{
  "dataset": "scattered letters and digits in many colours",
  "crop_scale_min": 0.8,
  "horizontal_flip": false,
  "tokenizer": "word",
  "encoder_arch": "resnext",
  "encoder_kernel_size": 3,
  "text_encoder_activation": "swiglu",
  "text_encoder_fused_qkv": false,
  "text_encoder_parallel_block": true,
  "shampoo_beta": 0.95,
  "max_grad_norm": 1.0,
  "lr_schedule": "cosine"
}
Rows from block 2 of the text encoder, named by matrix and row number. Rows with one number belong to one neuron. Each number is 200 + 20 x the weight over the matrix's rms, rounded and kept within 0 to 999. All counts start at 0.
# gate: MLP gate (text_encoder.blocks.2.mlp.gate.weight, 1024x256), inputs 86-171
# fc1: MLP up (text_encoder.blocks.2.mlp.fc1.weight, 1024x256), inputs 86-171
# fc2: MLP down (text_encoder.blocks.2.mlp.fc2.weight, 256x1024, transposed), outputs 86-171
gate.954,179,200,199,182,203,188,189,206,186,232,205,207,206,221,175,171,221,188,189,215,209,183,199,218,195,163,185,188,197,181,197,207,187,210,216,173,200,211,204,221,211,209,197,205,197,197,181,190,216,200,201,235,219,229,164,219,183,191,169,231,191,200,225,172,211,193,184,186,205,198,191,177,212,190,211,212,170,192,216,176,199,223,198,189,176,196
gate.955,209,225,218,196,175,200,188,155,151,207,205,231,194,196,208,176,206,213,204,194,226,191,215,249,213,207,241,208,182,245,189,211,221,221,224,172,251,197,170,187,176,181,205,197,229,217,176,184,208,196,219,171,225,223,162,225,214,148,169,202,174,226,215,198,158,214,188,195,202,164,174,154,210,187,210,190,223,174,190,206,226,204,178,184,238,186
gate.956,202,175,209,173,196,177,193,199,183,171,207,220,223,192,173,209,204,196,183,205,210,173,210,203,237,195,223,234,216,206,190,223,189,222,185,181,202,172,178,195,172,214,199,211,189,178,223,184,213,228,184,192,241,220,186,183,194,180,200,195,187,184,208,197,212,198,204,197,227,203,218,196,195,181,228,194,187,191,206,197,216,178,207,199,220,193
gate.957,248,175,169,177,178,197,200,241,218,205,248,244,207,216,187,191,217,219,250,190,202,216,175,196,211,247,211,228,206,199,219,205,203,157,188,225,204,209,242,216,219,219,182,219,219,203,213,156,189,230,173,206,198,211,189,197,153,190,199,214,200,207,204,190,172,219,208,181,186,200,206,190,225,244,208,189,175,237,224,218,172,217,179,221,181,197
gate.958,216,227,229,234,200,162,211,203,209,210,179,190,198,193,191,222,214,233,214,214,154,196,187,222,248,212,180,185,231,191,220,220,201,197,216,216,220,170,185,180,204,236,212,198,190,192,210,188,204,207,234,223,148,186,218,206,176,235,208,190,191,205,199,222,207,186,196,203,213,158,196,170,237,197,238,182,166,199,213,179,220,234,235,201,219,221
gate.959,208,186,247,170,194,207,182,218,212,187,200,230,189,231,200,199,185,220,194,172,150,193,224,185,205,207,200,152,189,182,229,208,217,228,188,209,196,207,178,182,206,201,189,190,182,179,195,188,250,174,207,179,242,147,213,182,187,215,198,157,148,200,226,207,197,171,205,185,206,157,208,219,201,195,165,163,218,214,190,232,241,257,181,203,185,212
gate.960,242,184,165,167,219,237,167,210,217,212,189,237,200,229,199,192,173,190,220,222,203,209,202,207,209,188,211,176,198,201,187,216,178,196,206,173,187,209,183,176,202,217,217,206,180,201,194,191,196,220,203,213,156,226,206,232,229,203,239,167,185,208,180,203,205,163,190,171,216,217,219,210,208,192,195,183,174,193,224,188,202,181,208,235,194,222
gate.961,179,188,205,209,185,237,194,239,176,206,168,208,157,218,183,224,166,199,202,227,206,192,221,171,163,198,170,207,186,219,212,196,192,199,196,187,187,174,208,196,211,195,200,162,215,167,210,180,184,234,185,235,187,232,205,216,205,218,194,242,162,210,172,199,198,194,201,199,194,210,166,190,187,201,199,173,222,175,221,188,218,182,184,231,170,196
gate.962,138,194,192,231,197,163,193,203,212,190,216,208,194,178,249,174,201,211,175,209,150,210,173,212,219,198,173,207,226,191,179,201,177,220,158,218,150,213,199,210,214,201,188,194,161,187,197,196,206,181,207,211,189,214,203,216,219,183,194,200,210,188,217,252,209,160,213,204,155,190,208,199,213,199,208,218,188,211,222,177,211,218,181,207,190,239
gate.963,187,199,216,208,191,163,209,211,206,192,210,239,174,195,171,224,224,161,212,200,163,216,218,229,184,180,185,197,204,200,194,223,197,193,200,173,217,179,217,215,170,196,202,224,212,211,179,183,194,240,214,177,224,229,192,182,194,176,222,230,213,223,171,208,188,225,228,214,223,178,227,212,180,203,210,198,198,209,214,220,184,216,187,220,210,190
gate.964,217,197,196,185,172,209,205,185,194,204,183,211,190,193,186,193,191,214,156,179,217,164,183,201,199,220,188,238,187,175,188,194,161,201,194,179,213,208,212,167,190,185,185,226,187,186,193,161,196,193,210,180,203,201,162,187,214,181,170,223,140,194,192,181,159,261,216,184,192,187,207,223,212,204,202,153,204,207,179,198,214,185,167,231,194,191
gate.965,211,165,196,207,246,212,173,199,209,176,182,200,233,187,194,185,223,185,202,207,217,195,210,206,235,227,235,182,211,235,214,246,197,167,227,180,190,208,215,193,184,164,215,202,221,209,202,192,200,196,178,156,194,202,217,174,212,178,228,201,196,194,164,194,212,240,191,185,175,157,223,243,182,185,154,196,199,194,209,190,172,192,217,194,209,211
gate.966,184,200,214,212,210,198,158,187,193,200,157,188,178,215,218,203,172,207,221,194,191,220,171,237,178,167,209,177,205,198,218,219,184,190,181,189,213,205,227,219,188,190,197,225,202,188,188,213,176,185,205,187,181,205,215,169,209,209,155,217,230,176,234,167,204,223,193,189,168,200,170,196,223,216,188,146,200,184,211,217,217,170,189,184,181,190
gate.967,188,210,221,201,166,190,193,212,220,237,205,207,201,197,199,207,190,193,219,193,204,189,199,201,184,166,233,181,179,235,166,207,224,222,158,213,189,194,200,202,193,225,206,199,198,201,235,216,208,196,203,252,191,210,199,198,202,174,185,185,211,210,174,213,204,220,173,199,188,221,228,201,193,231,175,202,204,176,181,190,174,194,196,217,218,193
gate.968,176,228,178,235,177,223,186,191,220,190,148,221,180,205,183,177,243,172,188,219,203,196,201,198,191,184,188,192,180,181,229,209,216,234,189,208,207,198,224,189,195,179,214,216,176,198,168,227,240,201,219,177,191,218,220,182,204,185,192,198,228,194,220,169,199,238,210,201,194,193,191,180,185,190,206,210,161,207,233,209,229,212,208,152,225,216
gate.969,178,177,201,194,231,189,218,171,194,175,227,214,190,203,197,197,204,186,201,217,205,224,176,186,203,212,207,173,154,219,200,190,220,217,200,194,210,181,193,191,204,189,209,197,195,171,202,216,218,204,191,224,227,212,212,208,198,167,196,168,187,194,219,191,198,192,204,212,218,192,215,208,189,198,194,195,209,212,223,195,210,187,205,195,184,202
gate.970,218,182,196,207,194,221,208,198,180,221,202,201,182,232,184,186,215,194,204,202,198,190,234,205,195,192,196,215,205,242,188,188,162,201,233,212,184,172,186,183,209,184,167,179,185,185,160,208,198,193,199,215,198,213,202,207,253,211,192,175,176,205,207,212,206,214,201,172,219,193,233,206,185,192,181,173,208,196,211,198,236,205,195,191,219,167
gate.971,180,208,184,200,191,198,205,205,192,146,200,185,182,192,183,185,183,208,163,201,196,201,179,206,200,199,191,215,178,194,233,210,214,178,207,208,194,231,181,232,224,207,220,193,185,206,208,222,220,201,195,230,209,195,199,183,204,185,191,200,194,188,201,188,206,175,204,220,209,222,181,186,230,213,199,215,202,208,248,205,189,224,199,222,183,222
gate.972,211,187,214,171,188,188,200,197,194,171,182,202,223,192,185,210,233,168,171,210,205,210,199,179,219,187,197,192,233,167,181,205,208,201,188,210,219,199,220,192,167,184,177,158,194,217,193,187,194,202,215,195,176,177,168,218,236,223,208,179,172,187,213,212,151,206,203,223,208,180,183,227,190,193,188,169,188,204,192,189,185,232,220,187,178,211
gate.973,215,176,202,198,224,236,220,177,214,222,204,167,198,155,193,199,204,221,209,178,214,196,211,188,191,207,171,168,176,193,200,186,175,230,222,206,201,211,200,214,166,180,200,198,186,203,242,171,195,201,198,201,195,224,208,153,203,192,199,199,211,202,180,236,225,205,175,193,198,209,189,229,196,204,172,168,187,213,188,217,158,174,226,213,175,221
gate.974,194,203,206,187,173,162,214,254,223,181,199,190,190,191,181,181,245,237,194,189,147,197,193,178,205,200,204,198,236,164,202,231,229,190,211,213,222,212,213,183,181,184,229,172,191,169,181,204,213,211,208,216,156,186,178,198,205,191,200,199,187,188,240,181,228,198,202,149,140,169,177,215,178,192,220,174,218,241,198,199,228,199,232,230,179,218
gate.975,224,194,207,215,223,242,184,169,217,196,215,217,179,171,193,197,175,192,235,201,195,212,203,188,211,212,174,138,209,188,246,192,170,176,211,225,191,210,167,173,173,178,192,187,214,165,201,209,155,217,188,224,201,204,221,213,201,177,207,210,164,180,192,178,197,198,201,202,202,204,216,166,171,192,189,208,221,243,211,205,199,200,206,173,215,219
gate.976,185,174,198,171,186,221,187,211,210,240,203,157,183,173,218,203,201,214,193,186,200,206,202,179,178,181,173,132,201,237,198,229,208,195,193,212,213,197,192,216,224,201,170,205,181,182,249,180,207,216,175,194,196,217,206,213,223,212,169,226,183,205,197,205,193,205,224,203,199,179,203,206,189,190,177,224,192,199,217,181,181,190,237,209,216,161
gate.977,206,212,182,239,184,188,203,194,223,208,179,216,194,193,199,201,215,236,156,252,199,126,177,229,225,183,216,197,163,180,229,189,225,189,182,205,215,237,174,186,210,165,177,136,182,192,213,257,216,225,231,204,202,158,207,248,213,210,226,200,187,186,160,189,145,175,172,170,197,180,189,190,176,166,163,211,198,192,257,205,214,193,216,209,171,182
gate.978,240,254,211,196,180,210,185,191,232,200,199,195,212,207,180,207,222,200,219,220,194,203,197,222,224,230,156,182,220,167,235,217,187,205,226,180,199,206,190,209,214,191,190,194,203,239,235,191,190,180,164,214,236,194,202,227,191,170,181,196,195,188,204,207,206,210,191,222,202,221,206,203,226,179,180,199,173,149,197,195,246,200,223,183,212,211
gate.979,207,175,226,224,215,203,235,216,195,227,205,197,201,190,226,185,182,164,211,185,209,188,198,225,220,202,195,192,197,201,181,187,162,177,188,165,185,193,190,166,170,183,194,193,183,220,204,201,205,190,170,221,195,206,204,208,187,165,199,183,212,201,201,203,222,197,178,188,209,213,210,193,200,200,172,171,206,210,196,195,236,197,212,218,198,182
fc1.954,208,189,176,202,201,199,197,226,189,211,191,204,187,197,191,206,225,213,155,217,234,180,212,196,179,173,177,207,201,205,220,192,203,231,235,177,197,232,217,213,176,167,200,172,216,224,210,213,150,209,200,222,169,216,213,179,208,237,207,215,217,207,199,183,202,193,196,190,174,180,199,180,186,196,188,206,227,196,192,187,206,206,184,169,195,206
fc1.955,216,205,227,229,221,254,227,215,231,174,196,195,219,205,154,213,214,201,178,218,207,198,166,153,192,220,180,186,207,187,188,243,185,153,165,187,164,203,184,198,180,213,184,181,168,218,203,176,189,199,197,201,167,217,229,163,179,228,204,228,219,197,207,251,189,224,186,178,216,213,211,230,180,220,203,186,211,175,212,219,184,182,188,227,178,222
fc1.956,165,202,203,186,171,208,196,238,190,198,205,213,203,193,221,194,182,186,184,195,180,172,197,221,197,152,188,188,200,165,152,213,226,200,209,186,203,215,204,170,205,200,188,194,184,220,211,154,210,245,201,186,208,186,190,198,213,201,188,224,185,217,218,194,191,189,216,231,183,252,217,189,241,198,188,205,214,205,203,189,192,215,207,171,190,204
fc1.957,167,197,210,228,210,215,186,195,223,185,168,165,185,181,211,183,200,195,216,187,202,181,234,218,171,178,207,188,216,216,175,182,231,220,224,217,208,181,173,166,191,209,166,152,157,223,207,206,204,200,170,187,199,222,169,230,225,204,236,209,199,244,171,209,175,180,199,213,224,191,194,223,133,197,199,220,243,214,197,189,215,201,218,196,237,193
fc1.958,200,214,210,218,209,180,177,222,181,209,182,185,186,226,217,223,207,235,240,200,191,216,186,197,200,233,167,191,205,188,227,185,198,198,184,205,187,222,190,201,161,172,235,191,180,186,212,189,198,204,196,214,186,238,210,185,185,178,213,214,221,195,191,186,196,179,178,193,202,154,187,216,146,186,242,226,194,192,150,214,188,173,216,188,183,176
fc1.959,220,213,213,219,204,209,192,249,208,207,208,222,198,216,194,246,173,193,170,199,182,185,230,196,234,198,227,195,190,170,193,216,182,176,182,199,233,179,219,254,216,210,200,175,162,190,202,165,210,167,189,234,143,228,198,183,156,182,209,216,273,208,232,226,220,190,209,191,176,181,180,187,160,180,221,212,185,185,201,216,183,187,196,214,198,204
fc1.960,176,207,216,198,204,204,176,181,188,158,213,220,226,202,188,168,207,194,213,217,208,201,220,185,224,179,207,228,213,195,186,240,221,214,204,212,179,213,179,209,207,210,214,204,207,203,214,223,184,184,209,175,193,194,199,211,207,212,189,178,203,215,228,212,205,184,185,177,178,199,176,190,178,175,229,195,199,175,157,223,186,182,183,192,229,188
fc1.961,172,177,212,191,215,231,199,227,191,212,186,204,192,210,200,208,179,220,226,221,207,170,209,242,204,206,185,189,195,186,208,184,231,203,167,210,183,177,154,225,179,234,220,213,234,154,239,178,203,211,194,218,216,176,195,209,204,202,198,211,161,225,174,177,186,185,217,168,170,233,182,176,206,181,212,187,192,178,222,204,197,199,179,207,187,197
fc1.962,192,203,234,164,214,243,220,202,199,212,208,214,162,196,198,178,206,197,184,177,194,186,216,202,203,165,207,210,161,212,198,220,202,185,195,207,189,165,215,241,177,197,192,153,224,177,191,191,191,188,226,186,256,209,219,220,199,226,205,211,171,207,196,200,218,212,215,205,191,188,184,209,200,171,170,168,217,208,216,193,192,202,230,201,182,206
fc1.963,186,214,218,227,186,210,188,227,204,180,216,210,195,200,208,223,213,178,185,204,221,205,203,182,170,143,204,199,189,201,180,207,189,178,212,211,227,185,189,195,217,212,209,202,212,240,198,216,210,234,237,238,228,202,206,207,189,206,194,189,192,236,172,233,187,186,229,183,226,192,179,182,208,234,192,209,198,213,242,195,206,176,189,195,205,192
fc1.964,251,194,244,229,186,211,213,204,162,204,193,225,200,225,187,194,171,212,209,181,173,190,218,220,174,213,233,161,216,216,171,232,182,192,240,182,186,209,202,157,194,187,192,183,193,176,216,200,201,215,211,212,178,176,205,182,172,211,198,199,178,197,190,206,186,232,195,200,202,189,208,200,215,201,207,169,204,214,232,227,179,178,230,204,172,200
fc1.965,199,215,184,214,180,200,227,168,217,227,192,211,187,206,254,192,165,163,180,205,160,193,187,222,213,241,192,236,250,143,199,183,227,250,156,217,201,187,206,195,223,180,141,218,168,202,180,198,187,224,222,205,242,186,207,211,185,183,220,196,189,220,191,179,198,184,210,213,198,212,196,205,205,225,177,214,168,198,188,208,208,184,202,194,196,174
fc1.966,201,207,186,206,200,171,214,230,206,197,209,204,165,214,216,183,199,227,218,196,194,233,219,232,210,172,202,172,185,207,197,189,187,170,202,195,217,194,237,221,220,186,197,156,174,236,240,194,187,195,219,233,163,247,207,186,202,185,187,187,191,210,202,241,202,244,190,196,221,204,202,216,191,222,207,226,233,215,191,186,204,192,190,198,202,218
fc1.967,202,226,234,221,210,190,211,181,209,199,192,204,215,213,171,205,195,200,174,205,225,177,216,202,196,200,183,190,173,201,204,234,194,166,209,188,198,195,189,221,184,182,235,210,202,202,215,188,216,215,203,172,186,215,238,197,224,182,188,200,221,224,204,203,192,256,218,202,183,186,209,218,209,212,181,236,195,203,171,172,215,176,206,223,218,202
fc1.968,242,207,211,192,193,190,165,240,230,196,167,188,221,180,236,190,232,194,212,209,175,216,187,224,211,198,166,174,188,217,211,203,191,178,184,201,215,225,222,198,199,174,196,192,224,197,211,182,238,190,193,190,187,219,175,219,181,153,208,171,225,197,209,245,227,171,180,201,229,188,147,200,240,181,219,191,201,181,152,216,211,174,189,188,213,204
fc1.969,175,208,210,189,228,219,234,199,202,204,206,200,180,212,182,185,196,218,173,196,209,219,166,180,190,207,177,176,192,216,171,214,223,177,242,192,169,181,215,209,209,197,197,236,201,207,193,194,224,171,223,198,212,198,203,191,212,176,210,189,203,171,207,194,209,208,199,199,223,194,233,223,220,205,213,192,178,211,202,192,197,189,205,234,175,207
fc1.970,195,210,198,224,206,202,173,197,202,194,176,205,216,204,222,217,152,231,180,198,193,214,186,207,151,194,241,187,182,233,224,230,191,204,227,208,196,215,213,229,203,209,204,210,181,217,209,226,232,218,193,205,249,162,183,207,184,206,176,222,219,182,184,210,223,213,206,204,215,189,214,193,189,219,208,189,190,211,220,188,184,216,184,208,183,188
fc1.971,200,210,162,172,222,204,200,200,188,221,201,216,206,231,185,233,199,201,198,201,203,194,197,167,198,199,203,203,194,197,202,196,177,218,218,187,215,170,242,205,178,185,179,222,202,196,161,217,180,203,215,197,182,208,183,205,214,192,185,215,226,210,207,208,203,212,179,198,206,172,195,214,194,169,191,193,194,218,180,187,194,221,180,206,222,211
fc1.972,195,223,193,207,179,177,194,208,204,210,179,213,219,220,203,168,202,193,198,185,206,195,163,186,191,217,169,208,232,224,209,194,191,216,188,163,207,204,199,186,165,195,177,205,176,166,178,162,212,194,205,216,195,210,190,209,206,231,205,227,201,175,189,171,195,216,184,211,217,185,182,233,222,186,214,190,225,201,208,235,216,185,206,223,186,194
fc1.973,237,189,203,214,217,194,209,192,182,206,191,210,190,211,220,202,218,207,189,174,193,211,195,169,194,200,181,197,187,224,152,198,212,211,178,192,181,189,210,213,170,191,180,178,168,171,183,216,209,202,236,183,232,224,206,202,214,211,214,227,210,165,175,238,233,196,216,203,195,211,228,221,210,208,212,185,189,217,211,214,178,206,244,191,178,212
fc1.974,174,214,203,168,204,177,225,229,189,212,234,218,167,216,211,224,175,224,196,187,165,195,200,184,202,199,220,222,195,199,202,208,203,202,183,204,208,188,186,193,166,208,193,182,212,163,200,222,187,214,201,211,149,204,212,178,226,180,186,196,155,192,188,197,224,231,188,186,197,131,223,241,200,214,204,204,209,189,216,168,165,203,226,200,171,232
fc1.975,190,236,169,162,181,230,198,169,173,172,178,190,241,194,206,212,165,193,178,215,191,155,203,189,197,190,196,252,181,160,192,209,188,214,181,234,186,206,180,192,189,220,229,173,197,191,213,195,190,168,185,216,190,185,185,199,204,193,213,196,201,204,194,231,213,234,172,201,204,196,219,194,183,226,199,203,211,177,203,202,195,168,186,202,174,208
fc1.976,219,189,221,222,213,197,188,236,202,210,158,197,179,172,201,181,198,219,208,189,208,207,192,174,185,209,203,188,206,214,232,192,207,181,191,194,182,179,175,188,194,211,187,193,194,227,222,214,166,178,198,211,185,198,249,219,181,192,200,215,207,195,217,172,211,194,197,199,169,179,171,218,174,224,172,201,195,200,221,194,212,205,205,198,207,196
fc1.977,228,195,181,191,171,202,193,205,201,150,174,199,193,168,164,193,230,261,177,214,170,192,191,179,177,196,212,212,173,204,216,208,192,195,205,214,241,193,221,205,239,204,184,210,243,196,199,234,175,196,227,235,242,151,250,236,165,226,185,215,214,200,188,203,150,196,222,167,201,214,182,138,192,177,188,223,167,205,275,124,186,213,197,122,184,236
fc1.978,192,207,183,203,159,219,229,211,209,227,187,186,199,164,204,218,185,256,201,189,185,207,177,241,192,214,213,192,188,170,207,184,190,211,192,220,223,231,208,207,191,207,180,212,213,226,201,199,164,183,166,204,209,214,236,212,209,186,199,219,172,193,207,213,178,240,185,172,195,201,182,194,206,200,174,227,181,204,202,224,199,182,181,196,186,198
fc1.979,170,211,225,177,166,210,181,192,208,209,193,231,216,178,204,194,203,184,206,207,215,188,202,194,190,210,191,204,192,210,203,226,216,195,222,200,228,211,211,229,188,189,173,217,198,208,187,197,204,228,202,206,218,208,178,171,214,188,208,219,195,216,218,230,209,180,203,166,193,191,172,182,199,197,210,205,182,215,189,178,178,198,208,211,208,176
fc2.954,215,184,166,233,216,192,218,202,201,181,183,179,217,194,196,218,181,204,202,234,187,198,206,229,221,234,246,194,162,242,180,207,197,221,239,224,174,204,199,212,203,224,219,185,191,207,220,208,204,199,200,179,214,201,216,187,224,255,166,222,198,230,209,205,216,192,219,189,232,173,205,221,192,223,226,232,179,181,206,204,207,203,201,186,232,187
fc2.955,211,194,183,196,165,203,242,193,204,186,211,186,246,201,251,209,201,196,217,196,205,196,213,225,231,179,185,172,186,195,235,183,166,179,165,191,232,216,221,168,226,191,218,219,207,201,256,230,187,190,167,200,201,149,205,207,184,214,241,201,210,182,195,180,200,189,189,225,174,228,158,173,235,155,216,198,198,180,159,223,209,209,192,191,203,240
fc2.956,216,191,198,185,175,179,221,179,229,226,177,207,170,203,220,210,199,228,220,202,233,173,193,211,203,172,145,236,177,229,209,227,205,220,189,253,193,182,208,227,201,213,216,218,197,196,192,202,182,198,179,236,214,208,220,217,190,188,185,184,209,189,205,210,234,185,202,202,238,160,208,266,214,220,193,210,183,200,238,177,200,180,207,194,229,218
fc2.957,177,180,167,172,229,176,179,216,164,194,194,205,219,262,138,182,165,153,186,211,185,160,201,181,219,182,224,163,160,188,194,204,206,230,163,205,196,161,187,234,172,206,231,263,228,165,224,241,222,176,188,191,242,154,200,228,217,225,195,216,191,128,221,178,221,188,176,193,194,174,226,211,220,199,175,180,190,194,210,159,171,206,191,208,201,220
fc2.958,206,207,198,200,201,203,216,157,218,216,203,208,179,187,201,215,185,184,192,196,224,194,185,225,199,195,217,219,164,191,203,221,226,166,225,202,180,211,229,165,204,195,169,212,228,212,224,196,189,205,217,226,176,194,224,186,203,194,206,225,177,194,201,181,213,178,177,210,217,200,193,231,221,180,204,205,179,182,191,194,170,182,202,211,189,156
fc2.959,165,214,204,227,199,195,183,225,187,164,220,218,197,256,247,191,224,219,184,172,189,170,182,207,243,200,192,187,192,235,185,187,191,220,186,210,189,216,182,175,189,207,153,209,182,210,194,181,271,194,200,181,184,194,196,241,192,206,218,192,232,234,198,251,208,204,236,192,145,202,227,173,201,206,178,171,240,190,191,223,155,219,209,200,159,210
fc2.960,221,225,224,154,221,233,173,193,244,176,207,201,205,200,203,203,255,164,226,187,209,195,180,189,212,214,191,201,194,193,206,208,198,166,196,203,190,195,180,201,198,204,213,213,159,210,192,230,157,204,168,215,191,251,197,177,218,176,193,188,178,208,201,211,201,188,199,205,215,231,211,171,182,198,246,190,156,199,228,163,176,192,209,181,213,190
fc2.961,228,187,209,206,201,193,202,200,219,181,210,182,219,229,223,195,214,191,202,166,213,189,185,185,237,163,167,185,217,221,164,201,195,184,200,198,211,197,198,215,209,192,168,191,216,185,193,187,186,181,173,175,208,212,216,166,222,192,213,190,204,216,196,214,194,197,213,231,201,198,225,224,188,232,185,213,185,213,197,185,223,201,179,233,189,210
fc2.962,211,248,245,218,241,243,217,196,184,200,170,203,160,221,189,198,200,203,211,173,168,208,201,207,192,179,217,174,212,209,192,211,219,169,201,196,226,185,204,179,218,194,223,208,230,199,196,203,193,199,206,234,211,182,184,223,206,216,228,210,198,200,186,190,185,221,196,184,205,201,190,210,165,201,185,222,209,204,191,188,215,178,208,170,197,206
fc2.963,167,228,181,209,220,199,203,188,176,245,192,174,229,182,214,230,203,181,183,183,221,177,220,171,218,228,206,201,207,158,218,205,204,204,180,212,206,200,195,161,230,212,175,207,150,172,185,227,220,204,200,202,196,183,179,188,214,195,227,189,160,193,217,201,216,203,188,214,173,174,193,197,204,189,200,204,206,201,194,192,133,252,217,194,177,228
fc2.964,215,216,192,206,237,202,206,215,214,162,229,202,225,176,202,170,188,173,209,202,221,198,224,220,213,214,220,188,225,193,242,235,174,236,200,201,221,195,168,228,237,222,193,169,217,188,214,205,220,209,202,201,220,200,246,213,194,235,179,201,250,221,207,224,214,179,209,259,206,237,194,228,154,192,161,181,211,174,211,196,173,214,208,208,182,200
fc2.965,184,218,209,211,189,199,204,228,180,196,216,199,189,208,211,183,194,201,253,245,172,270,206,212,193,166,227,239,193,187,212,186,135,193,182,190,201,218,193,175,192,184,170,208,215,225,167,183,192,166,180,206,200,169,222,210,175,224,200,183,252,193,231,179,191,184,210,177,255,215,199,171,174,250,219,232,187,197,231,209,208,220,175,196,225,201
fc2.966,214,208,160,197,172,204,202,213,198,222,216,185,211,196,210,196,182,193,196,169,200,187,204,188,219,224,229,220,197,191,209,194,185,219,170,220,159,177,187,222,204,190,240,223,213,200,197,185,191,251,163,210,199,200,194,220,201,181,230,216,192,219,202,201,223,212,195,203,202,200,206,177,216,194,182,210,216,196,207,186,227,205,217,189,198,202
fc2.967,209,227,209,193,225,251,171,199,209,165,188,217,211,197,226,174,165,180,193,192,201,222,165,165,202,191,229,197,208,224,201,210,185,167,187,196,209,167,192,206,191,184,207,192,192,201,211,182,171,221,222,195,171,209,208,216,202,197,212,165,191,189,200,178,212,198,246,195,209,202,198,197,198,173,196,209,202,200,199,211,225,205,197,179,184,189
fc2.968,195,193,200,212,226,176,197,199,174,181,233,168,195,230,217,209,174,212,201,181,225,202,178,177,212,214,222,217,180,194,160,207,211,208,191,200,242,168,179,204,212,178,215,200,186,247,197,175,200,188,198,196,194,166,212,183,167,196,212,178,218,193,180,173,214,169,212,196,202,201,203,210,221,206,228,240,151,187,202,192,254,171,211,224,172,215
fc2.969,216,203,196,170,209,192,183,214,201,217,219,220,196,190,220,174,204,202,170,192,210,182,204,220,217,207,199,181,196,187,229,188,210,205,203,211,175,193,199,208,193,220,188,195,211,220,193,194,194,185,207,180,180,223,222,203,203,186,173,217,200,180,217,196,186,186,224,190,176,201,195,178,192,183,212,204,230,244,197,181,179,191,225,220,175,193
fc2.970,198,198,197,211,178,207,168,193,205,246,198,206,195,207,180,196,251,184,197,207,180,200,192,200,204,227,167,186,259,192,182,215,213,177,182,227,175,219,214,209,191,186,175,243,207,192,201,229,181,207,219,225,217,210,205,197,206,205,218,206,175,219,223,171,164,193,167,153,192,206,208,194,233,160,216,210,191,207,170,195,199,203,199,192,212,168
fc2.971,216,197,178,176,189,210,193,234,195,210,195,192,195,201,204,215,215,202,199,217,200,200,203,206,219,178,208,180,209,180,205,204,195,179,208,206,191,216,219,182,227,207,214,219,202,235,218,184,193,204,207,194,190,203,232,210,200,193,189,200,194,180,231,195,226,178,191,220,210,196,211,214,199,212,200,204,209,197,213,209,229,181,218,200,208,195
fc2.972,190,216,180,215,193,240,213,180,217,198,232,182,200,198,214,216,202,196,187,201,191,194,200,188,222,224,209,194,218,171,196,199,189,163,227,224,246,211,213,198,219,209,223,159,194,221,205,204,208,257,191,201,208,188,199,200,165,204,221,188,238,195,204,200,178,184,201,181,218,214,211,165,200,173,211,219,180,181,209,170,160,179,199,209,213,205
fc2.973,185,229,204,196,222,177,183,184,197,202,223,238,191,176,226,180,217,197,218,207,182,201,207,225,208,184,233,231,181,192,220,217,179,206,194,181,188,181,221,196,204,242,214,198,203,219,215,172,191,210,212,204,203,192,194,196,206,232,237,191,164,210,236,177,190,192,175,199,213,220,200,207,181,192,204,215,222,204,203,186,217,178,210,178,190,198
fc2.974,231,197,191,194,186,203,182,205,224,170,196,193,179,192,232,183,177,204,190,175,199,177,197,222,235,193,201,180,224,195,206,204,242,187,208,207,182,187,219,194,196,162,202,152,191,214,198,240,223,196,206,193,232,216,177,231,209,187,192,203,203,210,183,212,204,240,233,245,193,149,203,195,195,213,209,173,209,216,188,188,191,231,216,190,238,159
fc2.975,198,209,209,177,200,203,177,174,200,183,197,180,188,225,186,182,189,199,211,177,210,223,174,208,180,181,213,203,216,195,179,183,173,218,188,165,181,197,195,167,185,190,188,183,215,184,190,217,214,216,162,213,219,158,208,207,214,225,209,189,195,208,197,257,200,192,216,203,203,221,203,224,209,175,209,186,205,222,217,219,201,220,227,186,212,227
fc2.976,216,201,192,240,182,178,219,196,227,201,195,201,196,215,196,195,206,169,187,240,191,197,174,201,248,236,183,168,193,186,195,217,198,210,205,215,234,227,202,216,197,213,208,217,171,186,170,198,165,183,199,182,221,173,237,207,184,220,220,197,221,226,160,193,212,204,179,227,186,221,219,202,214,228,208,187,208,189,181,215,222,231,176,189,166,204
fc2.977,219,176,242,248,227,186,177,190,194,171,238,218,197,217,195,161,196,217,162,239,220,188,167,174,177,187,208,240,269,195,144,195,182,195,188,231,223,186,204,175,174,216,245,181,215,192,208,188,166,209,222,214,237,194,190,220,225,167,190,216,190,177,224,143,158,191,214,178,226,214,218,239,232,199,226,216,204,190,191,236,252,226,214,192,224,175
fc2.978,209,213,182,144,196,194,181,193,169,194,165,206,199,232,183,211,193,206,191,215,185,200,184,182,240,214,218,189,185,228,187,211,194,220,213,206,229,222,178,207,218,203,223,237,186,252,193,192,211,229,216,185,206,202,210,181,189,221,228,217,164,229,220,199,201,204,178,190,197,213,208,210,219,199,212,206,199,206,214,170,208,184,191,185,194,195
fc2.979,211,164,180,180,218,213,208,199,204,220,207,166,212,226,213,187,206,191,198,210,174,216,197,166,204,183,187,215,219,201,204,197,218,200,207,228,164,199,191,176,219,225,201,190,187,234,193,211,199,184,177,225,183,205,179,213,229,208,217,195,200,184,205,180,197,213,202,162,196,209,216,193,231,196,215,189,204,209,201,213,187,188,208,178,198,185